From a checkpoint of a small contrastive audio-text model.
Data: trained on songs of 200 made-up bird species, synthesised, often over outdoor noise, 7.5 epochs.
Rows from block 7 of the audio encoder, named by matrix and row number. Each number is 500 + 25 x the weight over its row's rms, rounded and kept within 0 to 999. All counts start at 0. Numbers have three digits each. After the name is the row's rms in percent of the matrix's.
# fc2: MLP down (encoder.blocks.7.mlp.fc2.weight, 192x512), inputs 128-255
fc2.65 091:473517506504520522501480524492527508514499506525523479460506480505487475483507509460466515509470477480474487502468512539457506475516524495508518513493529537473527538473505487516518506510509564524527468563455471526485490523454516493481455486501456513491470471474494470461499467482463517459471540492515490479499479469495477535525533514485566515492512445554526494511492499505540467535444
fc2.66 106:492440514490554499457498496529494461534505490462487486458484516526545530488513490527448502470467489515513483472513469489498515485471523523529520467518521543510491510483444500472518477491493534538487507476524531510508467484493533504526527515540550493456471522480503504534513492483447469441485546513534432541496535502537495532509519539470534465519506558488536529454481534494496466497477
fc2.67 093:520482517524505509494511526491491512498469513529500525522487521454475475499477498512495535464505489510505488518493518472492469510460520548498496476539524530473472512507496482528508482509475508505523468529523498494474549473488466469506533499553462500515512503497497516533498522522524475534478476525460473513511535450502541509443464547498538516501527496453516477518500494530517540465517
fc2.68 093:474505492523517463520506494514452454528469515528523557469535547489497485473485501458522501503509491479461509472497536488493517514470483523554500548522531496511502490510496509533462545484449506480498505514495460497543531463493496474525467491479526500501453516526520510533468489478496507481486511466514505468509517527522497454494515523474507541468499500524494474444506522506516450484472
fc2.69 098:506508471485496513530516446529489536507492433504510484466504532507517511469471504483498481471517487532438477499547512527512481522514487541513477511525502556508450476483503507508525513511505545521529479474506492478468517456495484485527538502501491536459508520485523494476458510488507486503502466507485516542482487495478477504535513516516488440493523494460487505512487464530477487498500
fc2.70 105:528502529494512510480493524489487470472485514468482434497532497481501495533503493481465438529474463485484526513508488481544527468470520456526526551462521488491519538507485520485518518505492518476541543495468504484512499472542529497497502511504481485482457523525516494518469477549456537522542481499476516505429470509518458438544505530486512497472515554513478495524510480492474486509505
fc2.71 096:493454478494500517501505461500457483450471514500566545475475512515474494556505524507457504539516479490471469525551509474469489501479518448487492476516508520462474473485470492482504529460514524487490491471502507465490526475473499493551508502511473495475477493437524513459474447478463449491521509466477482530527511552485554469463493493525460461494457507545486485524457528494538517510481
fc2.72 095:487458466486499465492524544496499531520526465539546534529506488502493451533500477476482491510511532514515525457515480503480482479509533499473549533494496536546493498498508488503472555531494491541496479512483511495491517490488519499497473519495509515476514479502518519524512546482561517495445521490471511530487534519567533501479524540501508449493495440533488467490526522533513479533514
fc2.73 103:499470497498514547499532531493509477498517508462519537498526501511541496485496525487454514539475523495521529548528480475463545476494498530495475464469515516468501490536458521513458468487487460529501545490525473552448518477540509548489539505489545518500529485508513473491502480507532464512509497506541518517487465546514520508532502474527526505482471564527497529523550511486465479484476
fc2.74 098:526491550522489512535529461516469514515483496488481552502492545462475502506501483522524502531484475484496524496521485489466521487481465464505535516542530513524531536524482483449518544557470466507516490451494487490541508556512502489477511529545484457517490473569500506508530485496517486478513512488492490498542495487489485530485465534487476461521520558457524521478462476463475476534524
fc2.75 099:512501473505506536525496524460515471487547489509474514456519523471505457488466530470529541482500533513490514476487486522502472517514511516512467476486515466511484470541479511477467540512504503516455506495501513508524451486499547471484486544501520544449476511508487462480535497518510506499491499460534479537517504494512478497481517527468485508491471518516479471497498525537536500507487
fc2.76 101:491525491520510500513456474490517454513482474490481469531500497528526533503513479502514464499471486539479489520489534489517519477514525524507497518491508475515515493512487494504518520500478528453491472549527530509467515528532501455506486464471474478427534505517511520454470530443447510512494548494471475527543479492496517513477529516473473514519481494538490535458537482518502459507522
fc2.77 112:459467486466501534451484500485489491481508521476513444477516525534495489498538465497500512472483462492466514496484529488551502492463473487486498526507535500515469500494524493453538470481476506458536490483514511484499549533478491554499534543471507462493457518481500480513454489501499472506528497552507519488536528477471509513488509497551504476491516483516496513482512477530565482439487
fc2.78 099:505453518470529484510506534496540453500496493458461500475486487476492528509538486499499464494482455482519455557486489491511527522486503541497543502493491513468510496539502499537499477521547554498521512487515506480470524457484519512527510510473521533462493499508537498429515507510467501492501493492490480544503447452498507507517490523508531504499482544482517534519438530519528499525467
fc2.79 104:497487482485541477491495471530531499497521499512493484473477553515525522532548509531544501501529524500519475509530508487505484503464511508504482558486503515516503500523483479522500468480494475496534538510548503515472535501566474530512507489517498495516488515483542496505464454504470443572489498529525501493473515512532464482509519477486454510501462482510480483537478503475494508465545
fc2.80 110:450506495482524482498476514486481501482503492528484481464506441478469487518518546494515532496504491517468514483510502521530526512459509494521512527499462481467525501495530496452512533496532498500517483528474476508464551545473505478547496539465503479496477485531489507501544512490469481517533511530474538525519504477476493444514497516528497543488506514546534506528485473521483513482503
fc2.81 095:483528496500476535521491479486491528495524482468537518521460493469508504498541505526520527515483511542512463495546503509492513507518528506496460473495466530506484513489495499500500541492522461497517506491535523512492528469474507501481516484516502524509472505476510517485472484547478482477549467482532513470488515474491488506464504472507482501486472518535480530495501501506489482490500
fc2.82 104:476524515506484451515495490501525511531514487485483515541529510449460501498492508522531483525511492519535503456500504514515477501467465493471492542490507479482539521490514462522493490497511514472458475476484488521472519506480511523480527550480541462492471486522472511504452497496503465517516485527474482521507537478463533492507514479525515500485545517520508484476532481513531500534502
fc2.83 103:497539531546505456495513498486508528471526489497498474507503488471446514461505485482535510521482499449467517474512485512478547489500453511487470479522513498509475470519461511522483545524497452518482533502534487522484521527448478497499493497494508487519511486480481492499539483524533500461467534494522511554508494523496532481518496481457480544503504493537522552507502514492491464499486
fc2.84 096:523528493505490538506518492525497494503453475442500552532477519474512481534503482527497477528467472508506496545541524497497530489462497490500519499477472531476515511538505509477515506532522535481488487495515487498530508469445490546493532509517500521483515525497511445493470446486493491487516507500500494521505465469512491492557476452510538441509457490463541509420506451509477474536497
fc2.85 099:487486484520504519548523531473480524516471483533470536485510507462492459461466536484512473499510531473499523483480489492515495506511523507533467510479531504495437490490541557498508528528528500516494522474543470510498522464485465468512489517485494507519507504502511496484465495535529511523479477480531499473512515465537476525518500550480509501478513461529460484508494486461460517467529
fc2.86 107:501492542482446470534481518534507532498492519475508487510497447527526487519499504518481524488522469479480492540527519514517491480544473520510516478530496492477469542474508459476468501493490541535474469512462528487493485515454514527483465509519513487476466522495485510462537523492535521470499503484481496507486484490485521466556509496507521495508454527523505512467519503493473502490489
fc2.87 099:511490488513547515526524486502478522469503481472480520483502527455473532524523526503501506482514494479474506446516471461529555481442445549489492514525494547530532483538465546434519479467490545456481497502470535530492501492531524486498531539528474535496513531492539474462498512511468484523479513513508438518530496504518523532487575520497508523467464462495491470473469478476505464541481
fc2.88 104:512468491483521518472501495507491549511493493539529526479502464512467508506490525484525462524503464518498488528510476520465451466548502498479521501450521477477474480498530497515438502493471516480493490515511560505493514473527465482502490514512512504529476494469499498513491504470521485511468521507498491462516530501545533499487491517524488468475533469487541510497508468530530507504510
fc2.89 100:499546534517491545529504483488457522488511494535471465471490471494490502496537505498521489455476505519542493491518548485480476489435497536535531506510490514465472495483455489509480491470517477524484567491527480477533457527512497485490494517524552511461510533494555466533517486461498498513520468523483515500527480509519477512518466492549504517480524548484485508559490496510547497507499
fc2.90 098:518494518490503526456528511480492498518526511541466486478523530484517527478461471517521471503464497465522533493537529522525478482496497476497525522548544527462517499544447486491457468474484511494547528529492491517469476467529473519468515504575501510487519533532508532520497463487562482516495490465489472484462512493508462525490510516484515535491508490454489546500501471506495495466505
fc2.91 098:504503527486494516452525514532495555548481524473492536516507502494522510525501532516538523488516491511514474518506483508488541529518502547467468508493520467475475510464518469503474498480475498496485536493493572520528500531540500543460482511482520531512463519494503516484447437522480506479488533522486489479506499485524494525519444479449481501493519507532487509487518465537525542540477
fc2.92 101:435522482490523489493530483497538500535496466526454482511508516535505466495494531488510511452512506522502513479468466482526483474502522515551485488472525461494510531483502511530481492486484493498509515467516528555535483499550492470500525512482498522481491529518474498541527499519493496540525542543519483523526494470510505477457544496500467552500524493453508533479522534487511458487534
fc2.93 097:560504496533456503455507517511497500510464482520507519469494533513528510534485473502471517449504456465503518470510499502496498490533528515526526486508484509498501538479499470515498479462453498501467493515514490495490484520504491511541506519521495500482485501494500516536462489478481442486522533495493466479497461542491554523491448538544523484490477517463483506467520514490487484491476
fc2.94 111:466515475471495567548521482502498526524520469535524480497485482502524486463501475491494487473489517533516487525534544533493502461481507497481472464480519474497455500459527503475489485500475472508487487515516499508460547499524476518515525463483471496480529504478507479501500480459492478530501493519529526487511444512461484486516514451478460496514482550491521497528514477460540543507528
fc2.95 105:465524515527533493491537499515503508466515489533533487538495512509518530527513484490508508450481483510492526465543536491498490493528511478497474550493473511455470461500491454501523502530514491486477474508518525530514523495510466535505542531449492493471526476470489495524455481474496437459472512497490520523532522511468522509519460505460506516507509467528515499500503479495506509493488
fc2.96 105:519492522471464532517512508491527490542506505481463482503511489507510515499554465498521460506519470519484549503481533521550505536505497505473494491500485501489492509476498517448496470542550557453511480474517534472531489500469526479483479549505489496471505516503496460462477530478481527480514487524510511529491492527485457503456501514502492491539495504486513498521516511540539532518472
fc2.97 101:487519494536545477491521461500503493492527519537526483467490490525497527531491516468516513537466489525453495505500496508485477467489497502470528493492523521504509521489460510532457523480485485531475491490507574524528518477519473548531485472494493485497500499521513488561501481500493530505474446549506512495529504483521526495502457486506498462476491522479455551509497513471492526513517
fc2.98 097:487507502489523477493494538484548497534500527516498530511506478484526503534534475495501475542509484514489455555508497459478476476485526480493504477498488558515506531509484483529520508487481523459480531534475506505504493483476546468530529481500457542545518509502527492508529479511508479502506467532468490506480515482512480484462525502489508464501451514479491480484458505524514490479481
fc2.99 093:481464531530521534433514483536504443464487528508519495494475500491491520467495546515499480519470521507475522506514460482513488495483485496493476474479483526519510542541512524469491493497487496513533479516511504475496501496458475535489450494506485537512521527549480483503501529505517516453489504487535470527514514460494491477509529495535504528525466481484500506499527531538539456513517
fc2.100 096:494552474480497498500521478498557469496480507507452495461541500509478466523448531513504491501452502503534537511482489487515498485484484479482486488466524464497505486519497502487509493493506526496528496471469520503503469479527487478486505505532497497519500459521443540511491490486492504543485528518528509479486490513489490489524460541516488534468516504531536492485510491491486507520498
fc2.101 106:531456524505519526486475497515515447479523528483512494505546507475522514521515506487490466548487488500530545556475554517465509521520525497566487497485493478482491497458494487510480465527561533521473533492483452507497463480499531539506484461494513511485522485478530475513483519527476554471475489506475463495486526533458537507523530507532533473496478492539534525553469486509491526549456
fc2.102 100:507498513486546478525499502510512484473490497466465484513536513482538490507531522497493480520520446486518500512518487493513481499493485528468488519448497476503573480515497492504525503490475469505525508465524528504512548486539497498548492473500533486505488482507518491476509551496460504555469505519515522495485455485501472471484499515487493521450496504523516530481467517502522490461515
fc2.103 105:487526506513526499513484476462537506510465520456479485499493464496480477534467523484534470487486529483551470490523483498514552517508527505499459526504513457471510487525529450519527494483541469518483522451525518508520492454531494515477548538517524537475513496489468516490490507535519483527484565508470500476490526533516530492520536521471526506488467443479511519533496477453485500470469
fc2.104 098:531511487478474483515494460488481463472507489506507489473520481421498483489488512467538463524496483500501524524515516495504539514497455511503514518509504539537463486512485490511480482511475469472509529463516522485482497463472510533544530526478519491484499474471531500522530531511517508478476470528531517508487509519461490464499522486522523500477530466515478492477494510485512519479502
fc2.105 098:504469480469510535492521540495516493497502532525520498534493477476535526496486442555447506466482467486520502528532537465490492530496514495460527485483479505469476512506479501476528464543489526482486527476526521490533477549522482474524528535483486509515518483489486486504515551488543515513528513525504518490517440509505506532451479489527527464526484544467446471499516496528517484442515
fc2.106 098:511494481474498477493520531499538535514458487486511537485505532477461511499500505462507489491474479520484480515488510467485500507549458523503485478524515491455516494493533493490515509525502503512475523477528548523490521532504506541502498506529545508488493517511487520563537501506484484453519522491488462522507547518564531552470514534519474528523504524481527491481490539550489535493523
fc2.107 103:486512518500527502502501514489475531484492500473518488473492518433496497480473472498525552486495479472523496488474520474463518548470466506504457499541501500480521494483515521477525506522488529512480500513476459538523493498456481501526526533534491482508529506463491513489498506534468491470467489458513497471508531481473501490499494506520524514533466447567518491473471516492455539491516
fc2.108 093:464489521508436529523532499500497480501498514529504512504499481510431532452463486456497487494523521488472512475484523512496501502469492507536485514472501527481544487508511469454527459507478476493467469470479468494526487476534498500482483513500486530502514505499481523473490495526560486517499537504567480442488476445465504504473505518498506483526459461495509490514521493471492457515531
fc2.109 102:468504489480508501504555486524478484455529525519547501519506509483455462477492514513471473456539515555472511508475499475490515501470485495560522499460474499526492498499523530484510466526470529505481498490518518528466486526513455543477504485511559496496477516489508499510508524515466531483525516520471471483496460488494517523478524481508497466469473479483488532504522494492490482476501
fc2.110 088:486473538490510481475505511481522490508499473530510535480473476524519522504483527480511535464478524551503528520473508467526503474480523490518544482521491476487526490478459526496516459521533504499515511530487541517480497533509501526466509508508546524484478484517493545501477456527547533486495472530477529479549527501529456516468514501457501539492507486512445526503548493469499522461520
fc2.111 095:495516474506476479484490544556475498522494528474513476493523554517461499535485492519460538507538529475503467465471516478520522519509521496535529507514478453505498515487509512512485533472541512529524480514512497457487446490498520504532535482518536503519471497507489477538499499489500538456495488453497522498492453538484531523508515486487523539474457468488511488469499522498494507525511
fc2.112 095:496523537484501533512490471525509472499521453508475528464505524498533453541497489523470504517497544502467504519488458485502537499506532502524463520485523530503476493555515519498517526471492483494507485470466472499522492536501459472506488466471489483509530535429466520484547513550501488552510474523489499465521555529533475523507503464538492477500477486524476526519495480504524494501516
fc2.113 097:507530517492489519473499545479503465464532496525500460545486500515527518498497535503483517515514549489465487499500498509506483491483495555515468538507526508483541499555461489544502497456470488488478523542498475489494526532497480471492560494483491566497495471466515495486510484521482505505499521469538467496497530470508531532460541499481501536522467521502514482463497514512518502496519
fc2.114 089:506514488507483505448524525453518496520515511483490476530505494443500525500511500492517525533465487531477505487506502503513504543455481484461503498504510534474511485502491522470523510488488485468460512554477494532504483535483493489498495478478507481498475501518524496503482475497463468500544484497508550502541467473503523507528525473547516460469471534504514521482489448503518483534474
fc2.115 095:518483463536504509490496488544481452521485506535468523538501521504487525502484465473479540468489477476540468443468464492508466461519487481522501520453472515493536515474544500503513509496518539493508461485481518501533457480505513474489503479471519491485506545510494506460505502496484548442486540483460468494477500490476477490470533463501474462481484471487540477496470528474475467480536
fc2.116 099:500502490500510476526486506518549516553480499578491508510511478495482523537486475515547519553514511465512511496524501505519488496475488526507466502522540503489501491530489461474432504513527488495521515497509511479460468493545471499527516464532524496544449516482486503460455464515500528521503508479521513522485531529537495508476488530505516526500502506506471483577525518472532481440499
fc2.117 099:457491515513545525490504488521527504502531524538503512500486520510505528523489483509461474505477488501518487491527511516493459467491516492477502488504460503482511504498519471518469460454490515522520479531502465504507493548540514499492499505536475505462508564497466520507518522538486463505529498488465522505480484473501502462482476541504520519478508507479481511480547528451466488461534
fc2.118 094:515523481498514528462483485462529511474492533447543459505521509446468505542535539526527487539484461506478488487519482539488519476444494496491457553488495545521521480502499475524473496457501516510522521510508457507490469508494463493497522528508517520452517528492539501500511503556460504505525481536501534480473522469450478510478544505516511487484520506533495493520511523487507534530511
fc2.119 099:498510545532502515493485496524511480527526479516535464490533507467490482511508505522528473517488455479443508482492499494489509487507475490517541523516481509533538474448516466535457494486461465450498527481487532488483495521498472460488524490484477521460495536525471510516498482499482515485454482534486495463511523528515515515484476517489501527434503534471511508509476539514508522515522
fc2.120 103:514545500509483474531518529498493466503477493484506515545550478545515527473482459510488522488528476488476512511510542502511484476516506503516495509515497471502452506503501471482536523536495526497504484475491533506512479477460519505515527475473482497456508495519519536471550547455494543495497531528502519475482499478475529518514505500494491463479490467453504452458493483490483486507474
fc2.121 109:493510514491535492522491486495468498540525499541539530479516471477503525494447464503521509535472510489513547502515526474424491542518511464522505497501499470468486511487497526489518492525549525522508508503503482491508469516475494544498493497522531510507547469495475506540534479477500519509536498453493480495465480500488491470492503467478544501530465444519535524489488503500458533517519
fc2.122 103:530498466476511531461480457496445505475473468484528494461450498462544474530512525460510518499473499475492534517498526497491503501455449478512526509478480494507472541498456489535471463486550496516492521523462465530469453496546513510494507458502522526541530498496518529499511536528537514463493505472529522529520497533474487470536508493460474523509475516535506522522548511491484496553473
fc2.123 103:482509512487477503459534454503496534542519483471470468536541516490511532466525492513508480511494462483482515445505492511461527524489452505493509479521473503464507493502484508516486496468440462478521475480540508532486546490496499517501554511533459481533483517551488501518464468541454515523498502497517513548494444524496460468506444511545462509499529504462474540464479501512499474533516
fc2.124 096:495504477522529496519509479483502512539467468510475520463463500526531491452481507484516481490526453533472525535505486459496492526474472492474535490499455515487501524544476492485520507491503496516505523476478477485479499508453521532512542482525478496523476494517506474517508525522490507527513471490541492517462532504526513473507548499479485519517515517524499466515531469525516531500547
fc2.125 101:487535518487489489488511493489530487513492487515468502447470466482496514498500496511483532513508522465469491459501473502535463476502524480494473471485526501514490494494509494473525455469460534456467466470470478532473547527461521518484541479475521469508495469509507543450482521532500525462487506505542507521545482498464466503542485465527529480477503513495475518461514454502501498463489
fc2.126 094:497539490508522446475466502490460525534458461501491515509502551498510480509510532507498478495456462485527538458520479529549474476496491523452473491510521521495552492529501478520493503470475486500510484497520505507504521458482506539514503529539503523461482448473538479499514522516445495475465517515507495515500448496467512502486499511495517485481480489505513484451521463524526494538539
fc2.127 099:528516463481505481471509557474547484545470520492499488516513495475483473468519522502505511534494469468545474540467524550502493499500518520485478498515491470503471523487497519495538465528552474492492461497488495519533462506531477520496540477496480520526476479469502508493500529486492474489501421525476468521521497493494550541509496533524522511512537486523510523501489534521504507459484
fc2.128 106:475503512505493492505505540498465464513465474489539463489540538500527507460499461485500493475523432481482494487495516454498523533511521492505523451478488498495519488505509510486509527519509534512474487521470481514561463458509526540519489497501477498535538480503492518493521493467465499458543507467535508526538515476519508527509473510482529489549467465509519496515485508515511528569514
fc2.129 106:503515477516513497450520533468513478500439539490533443515480538470526493466505457528476500540510480514496490521467477461495520489522473491471480515508500481519545459463529510476511459499514510559520489496482503522484508484499490494524502539524497486468499495458498464477507512501500463482495463488456507496517466486507539520528486496497494478512516498447499493535499531526507533516490
fc2.130 099:537493486486552502461480547475517509501541473523444532492495550476536515469466491499474534488493531514480512447485491481501526485479518482508513532528512494473487538512503476480530480493483549456484477512461497498490496490529504482495510508516513530480513488482519498505521526483538469501480517438493437495501464475536485507472502491475510489470480496488518488443513467502524467517534
fc2.131 102:471490496482523524496517502493470485489485495483482497455484474494466517489490517475483514478500449542469475517537541531471487520454498457517527502467475510520471537530515508476488523476506499528556510493523521500494469536542491510483517513523508497516518478525538521494481484547523464523514505495472551493456473513480522437534493521487502484481513542513505498461510466496516481457482
fc2.132 102:548513499505528452506468472506499517473499462470477510468534504535522518517509448504540473481499498497512502499507499516522471495506499493491473497495520510456508460519521496507482498527511515472516472498526551499470534524519505515482535482485542491532485510464503474467490500534484497482476500499463492514518480487478514512454489506527473488515449487489503543476494467479494509524534
fc2.133 097:432534497470485500480482494483521496460510513475526518529484510536524469501512525542503490513507528532537501465476448520503539509476538526488481470482480528522488506523524488533513509528484538458525525495521496544470498505510539482504486458481482486498469527473535496503524516492509525488557484476484532474499505526504478486514513485514494468539466520497472477489502477482516481498453
fc2.134 106:519545493523486514530500516496502529499497547488447442514529482492494490518542485485530462554515479492495513556500519500543508485505479499488495536461508482510526487528535509499540508546488555475493523465502453498539507508459492499503476507452521490501491484470534478461508513528527494494489494474480536496540480495521498493485474515552496500531513530546527458486479468475465491483531
fc2.135 112:488500489486515454516475514507479518526473481473491465488529516509505523504536515483508478550520458529487444499508483457499484527522549518469511527501496527515537525524494459514494545473489493529523522488511500464468516464490488526478539499540508451512489498496517471511444518503488512518512518489501528502458486528493525497518498467542505499512462480515492543520499505496497491454468
fc2.136 097:511546476510474463487470493477536532538465466508471496531481508487493537504498483504537493476474499500494468512505510508488469511494495523511505491494511462495479480485563471526484519530510496474465510499515523489521539504510520498502470486518481497482520498507465488514514483460504457529454556507493506523527461506490513544487459469524479537528489501496509536486491477499515475550503
fc2.137 103:520508495464526457486492467516490501520471508475467517538484461496493462501470465537530504464464528523529462497507528535525545489485512464516521516466466478473513509508532513457500501504517529490460515555497521486463476533472464511541467531496556463528527516549495497549494481489530500526515489544519500510476500542543471517558486475475489512479459506551483490473500498482524465481487
fc2.138 102:551479475489480489474523477542499495461480520513529489479484539544534536564509473525495507498533469493498484490532475486468470498506526538489478451476485493475470490520452513480474469504472502492465527504480516529489541516499516529508519516495525487533526505505525528460462481507506476464550445525500491543554425498475492527532465480458483484482482491490486504501457513513482510465510
fc2.139 101:504494484485474513498523554514546511470512487491450477492488471487523497532534471486490503550530473518517508515488534523486531512545505464466489485476526482520498516493516516499486533515473478483502447532480509499515497512504515510475472506495498517494477516454474482455463519502541490514482528458546513528513495521533487501491476483495563467513498489539499479533550489483488535493500
fc2.140 109:517511518508468493497495531463500478482460508470487508509485505496507528507512512507509504539490514466568502509469486531527494495478493513466495510502476467474558521540542501476516466466494489466532516502508491484482510492532488483519538481460505497487480474470521464470503507473502469552491557483479489517523511487499503482472507518500504523503470524499500484477499465522495536466512
fc2.141 099:466530487510502542493529470447490519491522488572452506510469523466486466502500508530519554506481544500480489483533477504476501477466503493479524448524483516454507466517495501449541512498506520497493498494503535486510491529474455457473515481513503490526506547534489505488482536483457481537488451458496532503537504462523492517474508511495491474525508468518472468476548487477528536447531
fc2.142 098:489499504512519514540508492548512537514498498524497490482514513516476526552523562488470498456530477503500506545517485562468508486521523461523471451486497544533518512479467532495509505513465525502507481480529537488512455511481491531491479496480462519503529522527465534483507515465489471488491482522514511450485520504483498520493486499452524487464466444497475459535485469528521516507493
fc2.143 095:478491476537546543502482478479473511550508469507471470496459476517461507463480530494544542460476534509500479445542518462509508503497504447499507493512510517474491517472488498508513533474510484536522514500489492453493535550520469471485467493533502510497498449510473533514525463528462491540464495496539481472501487504524462516497461466516477505520522538495505513465508494513479446522535
fc2.144 097:521511509485474449489526486536492524493514530457451496490498529496474477467513466520518492549482488522471479476499525511553512508525511493456542543506493460499473489494505482517514518492477509513497505496503479524498539491459462486508477480453525506508479476493512505522526518443540509489490513494533515512516555519491472513502469474540465503475526520469471494513450508504498494511523
fc2.145 098:489494478496499499488516538517482515538483498478493564511507487493515491510533461517546526475538468506519439466527502457502475511505522484483539477533535481473497449461472483488520542482506533481446505521536519511534495494520470483523531510485472507469506521500502484487489486464510449477477549486485469516466506463479505537496487518508511452528528487468505443498494532474452522486493
fc2.146 094:552495478531466483454520528500527464524511476496514512495506440569499473500491470519489507534535538464494469460481478484485527521473522542485449508542505481483515506462512546543482498466501469497521503521530472543491437488510474487485510455488459495470515534469484458504498518487528507458484494477503500537480486466463534495488471533487486538494512463507495501539485460515547476519498
fc2.147 095:497531470502535532515519531463521508458484516541468502468475512512516475548503484511540484489467473505530494497520519514476508510513507457468481495502472462480490483481531473539519476470519498507523458482515526491483496523527522499526476445520507497459526515514466528492478454475530517466486494482521542490491514512505537520514459531475496516512502523485518494503501495469466475532478
fc2.148 106:466558496486481485491479569523524559496512457524466520511480544494435496527502499523481497506501502504498507511486527463481512509530509508451501532472498474462501462501471463503481535505511535525519489468517497467502487461467494487540523546477506494547518491460471474476495484515492476514486531547478478511532442499533534486508507485496519504505497478534514527520505495471515510474509
fc2.149 092:522493481467536513465501504538493541494441530509481522528510545491460516523497486501552504497494471498536487534502509493515500509509482503484530464511496512453490466497481474515484480557523473524473483489497534538520483486527478486504472505537491482519519486506534483489524477487508489488523468483478486498506522525539545483537504443545535535504509519532459530492527498466459525463499
fc2.150 112:463498520480496508518521498485451493487515491449491490499478535474506480456504520515450495458492463519487540514528483525490480508499523499491496479503467529533565497479554520479485497489496502506474478481491497498497513559530511529479487519481476498477497525559496468529529447486510512545541498529470531497507515530487485503548487506517467516459468527494495517476511470537479513508520
fc2.151 091:507503521533485510563477496485460446478496489452512495460461480494449524501515497440475481526509512477523532506529513545499482531524479509536490469532519508477441541473481508493505478484527485557484449476533477487487496515483519542493505496493458521518475495500500499514494507462551475496471539507468492519531443514480468508473544486489512492503525523532517531526499481480510500529464
fc2.152 101:489494548486515445521500508524525480505524477502484470523480526487491488478503538468495518531461566518533466506498480478514534509487497501481524497509526502516506510522499535519479515489509503534514511479474502516532491494494466494537522516511508495463504473494521462518495500491477490508457477521464531501518509519532476483474496534525458511526474535541453540463477528446514467511537
fc2.153 101:492545487526473523544478535477524506530558525558474480539487523520520493473469487532461483489499535468498527513531551528502501495488453537533509527473512487468495489496498481539460520533494513477472468509493532552502537520499469509516514514511483497496530447502501477495461487515499520531493507491524506504471447484519506505532474497528509491503508495522498505462545537451467464518530
fc2.154 102:511521443478557495500496494472568547507459454492459479484524475491512515503489520526497518509471515481496468535498491556482508480494499484481506516481532505534492490507502522498502538487544519479476519516473522508509499489531475525480521487498492519471506472455478538502491506519476459546467546517494475545475512503490473541516513492482500497519514472565514506539515498501515516487498
fc2.155 096:477525545522492464514513491512498492505460517488489477463484522490444532474451519440511528515534469501556549472464500489514514478498507475507475566554481480452533476490502491523492551502529518496496464501492462476523462509492504473551499527512515485524498488514510500492512455486508498513493495507483524530463530516494528484522472519530510482465507501496533517468552497502471527521455
fc2.156 109:495527501522467483486527482485475534527504515515506504532481505471433500549499508497511532490529468500491451480533491454507542504476448516536504505475532542505516468500541505505496519467496517506494462519467495516526497502478498506538484501519483500536520499477503472478515501471496483474448499492455517535510516519493494500472495474517522479514502439524470487546486528519466518496493
fc2.157 104:505503496531500494499489515504494456505538478464476548458528486461498479486518475473496473499462479514494532494494520503518465516490520536522466492466512479483540468532495502553520500495520491516439490501515519497504515461458514471497503513493551508509501457469518511508502540490456503502525550503526475472497513532475471483552506478520495537504510510508470543496518479455475511523493
fc2.158 095:487545500505482455554469529528457499472509504475476552502524480500453482522445539483470485465501487487528465493464488527505501486530528516479510505454484506508507455503533465513485509523512454484534487503478467485477454485483517468523516493465464501544506462471502507461542549487530511507463476510527520499529532479485527474508510494462490514493523451501494502483532498545518487493499
fc2.159 098:515503514522530475466519521542514530470465456497461541529506531509492528538502510498487546504515467470485476501494490471494448544532499509497500481538513491472520498499497517466498499521507527536460517527500502456473536527527526520484520488514525505548527498513512493513513479512472476479473546476537473535492517519537474509460503521495491472528487518533514527464467524545521480510525
fc2.160 095:482543474508478475518490486537458528541508457533516491498536466505452510505492538492522524512500502505512489484521525452514481532515457500512488517517554505504535528487507498446506546479457459522504486460534470498460492489509491501533522547489480494543493516480508537497512477491518545510456475501508502457520529505504538512485461537469468492533488514516515534512483525540474500489504
fc2.161 106:514523487481512482523521542451517500548474483474464506563474498492483490507534523508480516487470502494512503455490478474528517464525499499474476486515504489506555486523552482465479480497507471508460466506485476516483506511476486468536505467511503514508492529508465444448522521505536483513485558488506506523525496518524483528497474513482484481472477510502515496511503471492471481500518
fc2.162 108:511493515506447537500502482506478518492536494538517497491484485505535490489518476520480506469494502461496497490525483500513491511518517526485546431467478497498481469456510491512494501498469495469519502492505505516513520546455496459466476482484532482529478552527536498493507493439500534484505515517508490501528514492474466480497459513488433460532475508493506487523485495480474526561529
fc2.163 099:481499446489531541488488474453503493457515467538467474491502517497547480508508531498482520465519553511473479504516523495542510506463548503529506497496506523485465530528516504508530494479545460502496534524495522509460481509512515513461512468475492468444496501497489466513467501507449504527484550473508495525482513534484465515500514520529482493518509457548513484496478486484533506517558
fc2.164 099:483515476507452468479506483533513520527491543442511546556487508491498513514471466530521473519511485503510488510493506477506508479504487494483500450507451532477505491491555490482493476489515464535522464476524450534491502548530483526530532515529537522559508556513495504483527476504523510527518546494482473490484485517479541454531471507520484488538462516512478496524443543491465530481515
fc2.165 102:518514488539523471522520475472492499523479509426487500501524463445480463498471454515540528489521472486481460497536516519468505503500516471456512491472468522532527474487516484503535518483494499469496476480491473544498527520516533490513476451540538497506527485500513548505475477512486493530476546508484510532492515523490482460507494479503517533523452520507493504532452462504467531531465
fc2.166 094:496467486501488506500507499519498537504508533494471485477497521509495500531517519466526461506482508490519487484518509454511455507524548514521517500479484447497502511537494481490566487515507471479495446485486488461496521486459540494517464522488471466536536501550473451517499541454480526519547483520500527528523506487508545478493524492557481460483510532463536509510490481486491546538488
fc2.167 096:538487525495501482510496498513468552485457447533464526506512486543467525484503510505504464460497508460528496492535545493467452470512525548512523495494536472520514497498512537516490544499512519556562513520496506451532526478528472475519535497475478505518519516502497491503477490525497461482509506513525509493464479492523524509503472461532481502492519500484489505515500545501501519533524
fc2.168 095:483529499516501479480515499510470479518479485519472463524532463487524504487487505526433470478501520470495516477522500523497510483537509515517501507515520484510536533475521520527460497481493514469546478519536504505484525505466469484482483509538490459489500521521483518536513506506493530488508493497532477521483533514463499484511493452527530465488534497510508547465468511532537501531496
fc2.169 102:539504470497501492513503517502512481504459444479519492460484486499528492487490517483545547485490463449475501535465502532491465511491495546519493496498532528478464496455483482466508508523492513518506493500511529465493495500486515522466492495511486510487541480500531510517496522488514515478477495477504529526525505459471477545497546513456480503475452493520511525506483511474469523513478